From a checkpoint of a small image embedding model.
Data: trained on short English words printed on busy colour backdrops, 90422 training examples.
Rows from block 3, named by matrix and row number. Rows with one number belong to one neuron. Each number is 128 + 24 x the weight over its row's rms, rounded and kept within 0 to 255. All counts start at 0. After the name is the row's rms in percent of the matrix's.
# fc1: MLP up (model.blocks.3.mlp.fc1.weight, 576x192), inputs 0-191
# fc2: MLP down (model.blocks.3.mlp.fc2.weight, 192x576, transposed), outputs 0-191
fc1.546 079 [120 128  97 177 144 122 140  98 137  98 119 126 140 106 123  94 153 122  97 130 149 118 132 104 123 111 114 137  79 112 138 117 103 107 109 147 167 166 130 135 154 172 113 128  86 108 113 119 110 155 141 153 161 152 122  77 178 147 134 117 108 106 143  92  81 111 137  77 158  83  86 154 103 118 114 103 110  57 115  96 113 124 115 140 117 154 115 102 121 154 140 148 146 125  56 169 153 132 118  95 130 120 119 124  85 127 115  97 126 147 154 156 140 126 151 121 123 156 139  91 118 104 147 136 128  97 141 117  98 170 114 149 109 106 156 117  98 125 112 105 149 152 102 145 140 147 139 138 108 160  97 166 140 158 115 126  98 121 151  97 159 125 142 141 165 101 112 119 103 130 112 147 120 109 136 130 140 100 115 101 143  84 160 155  96 157 129 164 159 126 157 107]
fc2.546 092 [ 70 133 125 152 165 162  82 112 120 157 111 116 110 154 118 125 112 159 101 155  97 117  90 133 119 112 167 144 144 148 132 132  72 146 138  89 119 138 178 143  87 133 167 163 119  97 134 156 153 124 136 142 142 111 148 171 110  95 144 100 131 126 174 155 165 144 106  87 131 147 116 135 152 104 108 146 152 147 134 114 133 175 144 138 128 117 115 134 145 160 121 158 125 104 161  78 145  91 141 182 159 169 123 152 116 118 158 164 129 130 118 143 119 142 121 131 130 165 123 151 120 154 119  97 139 113 148 130 162 175 153 126 101 163 114 111 142  98  86 107 156 145  99 115 116 135 153 180 145 152  91 127 169 120 118 125 140 115  98 116 139 130 115 124  99 153 117 136 115 149  95 106 138 140 113  97 131 107 164 168 149 151 118 146 108 172 121 144 146 110 102 105]
fc1.547 125 [115 143 158 134 155 144 164 115 155 104 148 128 109  73 117 140  91 146 128 121 149 121 136 119  88 151 139  96 118 102 145 116 124 129 146 113 145 101 123 146 121 135 156 146 150 155  90 101 111 129 139  90 131 140  89 115 163 156 132 101 143 139 124 144 115 137  95 101 145 144 119 109 124 104 150 104 125 142 103 123 136 185  93 111 115  75 142 201 108 124  78 105 102 144 152 112  90 150 148 142 115 142 144 110 154 148 130 128  73 160 106 111 135 150 138 132 147 145 158 171 102 132 157 151 121 135 134 146 139 123 147  86 152 119 153 106 149  91 103 139 164 163 142 176 166 119 153 142 168 135  84 132 169 125 128 149 166 110 116 105 123 112 140 103 127 104  85 107 158 127 120 162  84 137  85 109 123  95 149 132 158 140 118 155 142 145 102 119  98  77 125 139]
fc2.547 116 [129 152 112 123 139 125 123 167 137  48 133 129 168  97 123 107 152 130 124 145 136 129 126  97 174  62 131 138 136 124 125  96 150  62 138 132  85 141 107  88 128 150 177 127 151 170 124 123  65 110 132 176 164 122  96 149 113 162 121 158 113 175 127 128 122 154 136 116 134 123 114 182 115 122 136 111 141 141 116 119 111  76 127 141  90  96 104 110 128  74 121  98 111 133 110 110 123 118 111 133  78 129  96 132 119 122 146 147 130 141 160 136 100  85 115 163 152 154 105 122 100  96 157 140 138 141 159 129 124 120  95 118 128 114  87 145 103 175 132 156 125 150 112 143 128 133 121 116 145 124 127 141 121 152 150 157 115 104 124 126 120 108 109 111 131  81 166 156 160  99 133 109 160 113 110 114 129 141 141 101 129 128 161 111 138 129 135 180 121 128 140 160]
fc1.548 073 [165 161  80 118  85  94 106 100 128 108 136  95 127 131 113 127 135  82  94 120 161 105 138  77 108 169  68 125 149 102 108  87 124 136 153 149 125 117  78 162 117  98  96 109 115 110 124 124 154 163 159 129 140 113 143 140 117 156 102 108 127 125 163  97 152 138  92  81 122 109 105 137 137 136 149 122 131 114 106 110  86 154 145 137 133 103 187  84 140 116 115 131 123 114  87  90 131  67 149 114 143 130 134 128 151 136  95 175 139 138 129 126 137 157 135 130  60 127 120 142 141 121 112 130  90 129 101 134 133 145  83 146 115 153  85 135 120 129 156 140 114 139 140 125 109 116 138 133 124 100 111 155 157  83 129 143 141 123 115 162 131 140 139 124 120 103 132 169 124  98 109 143 140 134  80 136 151 140 134 160 117 132 123  72  81 140 147 132 128 109 118  88]
fc2.548 076 [103  68  99 147 111 108 155 126 141 145 143 137 104 140 106 104 102 162 147 166 171 124 126 133 125 129 121 129 101 139 127 143 138 114 127 129 112 143  99 151  96 129 133 100 155 119 137 103 161 139 143 128 104 130 121 127 144  96  91 118 137  94 123 139  60 105 112 120 162 133 144 122 136 113 150 139 106 134 116 137 101 103 183 137 123 145  96  87 107  98 139 133 128 138  85 161 132 139  97 105 138 157 134 129 189 129 169 159 121 125 147 101 127 113 116 143 119 116  87  86 140 125 126 151  78 145 157 109  97 166 123  92 142 135 128 135 133 137 137 119 145 132 141 126 120 120 100 170 147  93 168 156  83 132 137 116 167 156  92 142 138 102 117 140 110 128 163  96 138 114 178  90 151  75 142 119 138 134  50 152 131 147 152 104 116  84 112 100 148 128 126 172]
fc1.549 081 [ 89 152 148 139 131 103 131 126 121 156 166  74 141  79 112 106 104 120 195 155 138 157 116 122 138 107 150 145 100 132 162 117 128 135 138 155 128 129 119 117 114 111 114 109 179 147 142 134 144 144 124 124 153 139 102 127  87 137 145  75 165 142 134 148 172 153 160 119 147  95 123 144  93 115 102 151 138 142 146  88 121 100 151  86 142 131 105 133 117 125 113 142 108  71  82  91 146 106 145  87 117 128 138 112 126 100 113 122 141 113 113  85 174  97 172 136 178 125 145 153 112 130 130 131 100 102 122 107 135  94 103 107 147 143 130 109 159 136 105 137  94 154 107 134 113 147 145 126 131  99 149 126 136 153 112 110 100 102  82 183 159 128 120 122 123 119 143 140 116 115 146 159 157 120 105  99 141 144 170 117 100  82 128 141 122 126 101  55 118 154 121 117]
fc2.549 085 [140  68 138 144 150 116  89 126 106 140 106 108  92 115 134  98 187 158 107 140 133 124 127 142 155 104 123 194 158  98  76 126 136 124 133 157 170 145 103 138 131 169 173 144 104 130 106 142  91 127 139 203 145 151 130 146 164 105 131 132 130 109 169 121 120 105 121 119 135 148 132  98 130 140 148 142 115 152 165 146 124  86 120 125  89 133 147 112 113 142 121 134 117 124 122 121 103 134  54 170 131 110 111 130 127 135 109 116 136  79 109 105 118 123 124 128 118  78 102 155 144 165 146  94 112 148 144 117 164 114 132 130 116 111 128 145 150 102 147 109 121  93  95  96 144 154 120 111 112 107 153 100 144 160 102 154 135 111 107  87 115 117 152 134 126  96 174 148 158 139 104 118 115 132 133 134 133  96 122 110 115  85 115 110  64 135 126 163 103 154 128 122]
fc1.550 031 [132 117 114 131 126 143 124 143 136 161 127 113 109  89 151  92 117 152  71 105 134 127 137 138 156 109 120 118 131 106  78 151  61 152 138 117 158 111 138 133 136 144 122 102 152 104 124 136 184 112 126 135 103 104 116 131 109 107 114 146 106 147 109 138 127 107 142 143 101 104 168 127  68 147 133 130 136 144 126 100 111 100 119 135 135 143 119 152 103 118 147 136 194 106 105 100 153 124 147 100 115 104 163 143 104 111 173 116  95 128 132 102 129 122  76 202 106 142 138 129 149 105 155 108 157 101 130 143  68 126 124  94 101 141 143 111 110 148 125 108 131 170 150 121 118 114 134 140 126 139 168 127  81 150  99 103 124 116  95 155 148 143 138 115 143 151 112 127 144 100  84  93 100  77 151 100  85 128 140  97  87 129  93 131 151 154 124  95 152 120 120  93]
fc2.550 038 [119  90 166 133 128  89  91 181  81 143 105 119 114 113 119 128 160 171 100 159 121 127 137 125 108 114 167 161 115 143 132 145 130 119 137 106 149 131 106 153 144 113 105 131 143 147 115 140 184 186  83  98 150 129 161 109 114 124 139 146 113  90 114 118 101  87 127 123 112 120 109  94 123 130 142 159  78 111 110 122 125 114 120 116 124  93 157 128 143 121 142 143 152 144 126 147 140 152 130 180 205 149 124 142 113 115 120 167 105 125  81 127 161 189 137 112  87 122 129 129 147 112 127 128 156 144 128 141 116 141 134 120 113 155 133 115 114 154 150 140 153 153 129 129 169 129 108 133 139 112 140 119 111  87 128 104 125 130 127 105 138 140 106 109 121 161 143 135  95 132 126  95 130 105  50 117 142 146  91  50  88 127 148 126 140 145 135 111 139 140  94  91]
fc1.552 109 [117  75 124 153 106 109 126 133 139 130  73 127 123 116 123 138 160 121 104 135 133 129 131 100 149 181  98 121 151 145 135 149 103 113 132 111  94 133 115 124 177 131 105 142 158 115 151  96 112 156 111 159 155 114  96 151 112 192 114 145 129 126 130 116 114 128 115 118 141 143  73 125  86 123 126 138 146 136 143  80 164 166 131 141  93 114 116 179 101  51 127 127 123 106 129 146 150 103 126 111 100 131 151  73 135 142  96 141 152 111 155 122 150 100 126 132 138 115 123 137 140 126 132 150 187 112 117 131 130  88 134 127 115 126 103 160  65 115 139 129 154 110 113 103 126 136 129 130 153 128  97 144 132 156 109  81 129 127 125 138 111 136 111 132 128 139 116  79 100 139 142 128  84 122 143 107 141  69 126 143  87 140 100 149 167 146 110 103  81  64 112 132]
fc2.552 105 [186 147 133 131 112  84  90 111 189 177 137 153 144 115 150 148 115 141 116 127 147 130 105 118  92 161 113 129 132 128 147 180 119 120 145  91 177 133 104  95 135  88 112 133 136 117 105 160 165 119 148 141 138  85 146 115 131 153 126 131 124 164 148  86 158 141 130 127 117 141  86 186 155 134 131 165  89 141 151 117 133 161 162 146 148 145 136 125 106 146 131 119 102 109 120 133 100 111 148 111 137 113 162 126 105 132 104 116  97  74 147 145 106 100 131 164 139 104 142 119  96 121 141 122 168  92 134 121 102 146  93 144  99  89 178 160 139 123 127 153 164 134 158 124 109 137  94 133 110 171 144 131 178 106 161 131 121  96 147 128 139 179 154 144 120 102 159 129 115 143 115 134 131 118 161 114 124  98 126 111 126 146 149 123 101 133 125 137  64 100 126 147]
fc1.554 123 [105 107 140 132 126 130 130 120 111 101 132 162 171 122 126 148 125 158 105 115 130 163  79 135 141 114 120 142 150  83 129 146 145  99 164 139 117 184 128 191 113 104 113 135 102 129 141  98  97 139 151 190 124 130 134 116 137 158 169 114 125  96 117 135 101 137 183 116  90 119 111 148 131 117 111 130 113  87 129 134 104 118 134 138 127 130 140 156 139 124 113 131 131  84 118 131 130 118 138 104 105 127  92 142  79 109 105  78 145 122 103 131  91 123 129 141 143 127 190 130 177 114 138 109 140 132 169 157 160 169 115 140 103 130  97  92 120 104  85 108 106 139 140 175 117 147 108 126  98 159 104  78 174 134 127 128 115  79 119 101 116 132 153 161 102 129 111 134 112 131 104  94 168 134 127 167 131  98 151 113  99 110 105 115 140 156 158 139 110  98  83 113]
fc2.554 109 [ 89 112 149 113 164 143 126 106 110 133  99 104 150 155 139 161 152  78  96 181 148 142 161 120 159 139 140  97 109  86 113 139 128 166 122 141  72 136 144 156  95 144 114 142  85 120 122 151 121  77 103 147 124 138 120 146 151  56 130 118 127 125 163 133 145 166 116 110 131 128  77 152 124 104 110 167 170 127 125 130 123 134 107 142 138 107 135 150  85 160 129 149 130 142 156 144 105 143 134 167 137 165 100 131 106 131 111 114 127 131 155 142  93 180 136  96 164 138 124 150 163 120 136 117 162 131 131 104 131 129 122 130 103 105 131 187 118 116 127  86  93 134 116 136 114 115 141 149  92 156 112  90 135 115 173 116 124  90 133 105 168 116 110 102 120 129 112 129  96 134 110 134 119  95 152 127  90 102 158  96 115 153 127 184 143 156 145 167 140 129 128 115]
fc1.557 084 [117  93 130 133 141 111  99 122 151 118 130 163 105 122  65 140 126 105 128 119 147 114 118 115 136 102 168 108  79 101 134 103 132 133 136 119 139 116 121 149 111 151 121 150 155 121 163 137 102 151 173 162 158 125 178 121  88 115 116 190  93 161 109 152 176 138 122 103  57 106 137 148  86 141 112 126  85 109 119 153 124 106 123 132  98 145 155 130 103 112 115 168  81 135  95 122 120 131 141 220  98 134 114 133 116 111 148 138 136 140 130 157 140 103 140  92 124 140 154 164 104 161 101 159 135 110 103 109 118 142 139 136 132 125 128 180 128 114 124 173 106  82 119 104  97 126 134 147 103 116 132 121 129  91 120 104 115 169  96 146 114 108 174 117 103 148 126 171 133 118 130 140 121  83 116  98 135 151 132 112 118 138 150 105 130 111 141 134 146 141 113 123]
fc2.557 097 [139 118  81 133 157 105 134 146  99  79 119 101 118 149 154 112 139 205 114 132 113 105 134 132 131 145 114  97 129 149 140 164 141 129  83  99 120 142 141 146 139 100 150 129 141 122 134 150  85 175 146 116  88 128 155 143 155 109 114 118 165 108 117 115 146 143 135 101 118 109 146  85 115  85 178 109 106 115 152 127 138 139 119 139 125 167 152 160 130 156 161 159 135  85 167 145 129 110 103 162  83  87 155 152  96 118 165 114 146  92  87 144 173 130 126 141  89 124  86 161 150 136 116  89 158 107 104 117 123  83 187 134 129 130  75 104  92  96 103 154 117 135 145 134 159 123 123 159 137 133 110 114 143 130 122 139 113 117 122 137 144 126  91 137 160 119  92 132 155 131 141 113 113 134  98 127 122  96 123 115 104 115  90 101 134 155 121 152 130 125 107  99]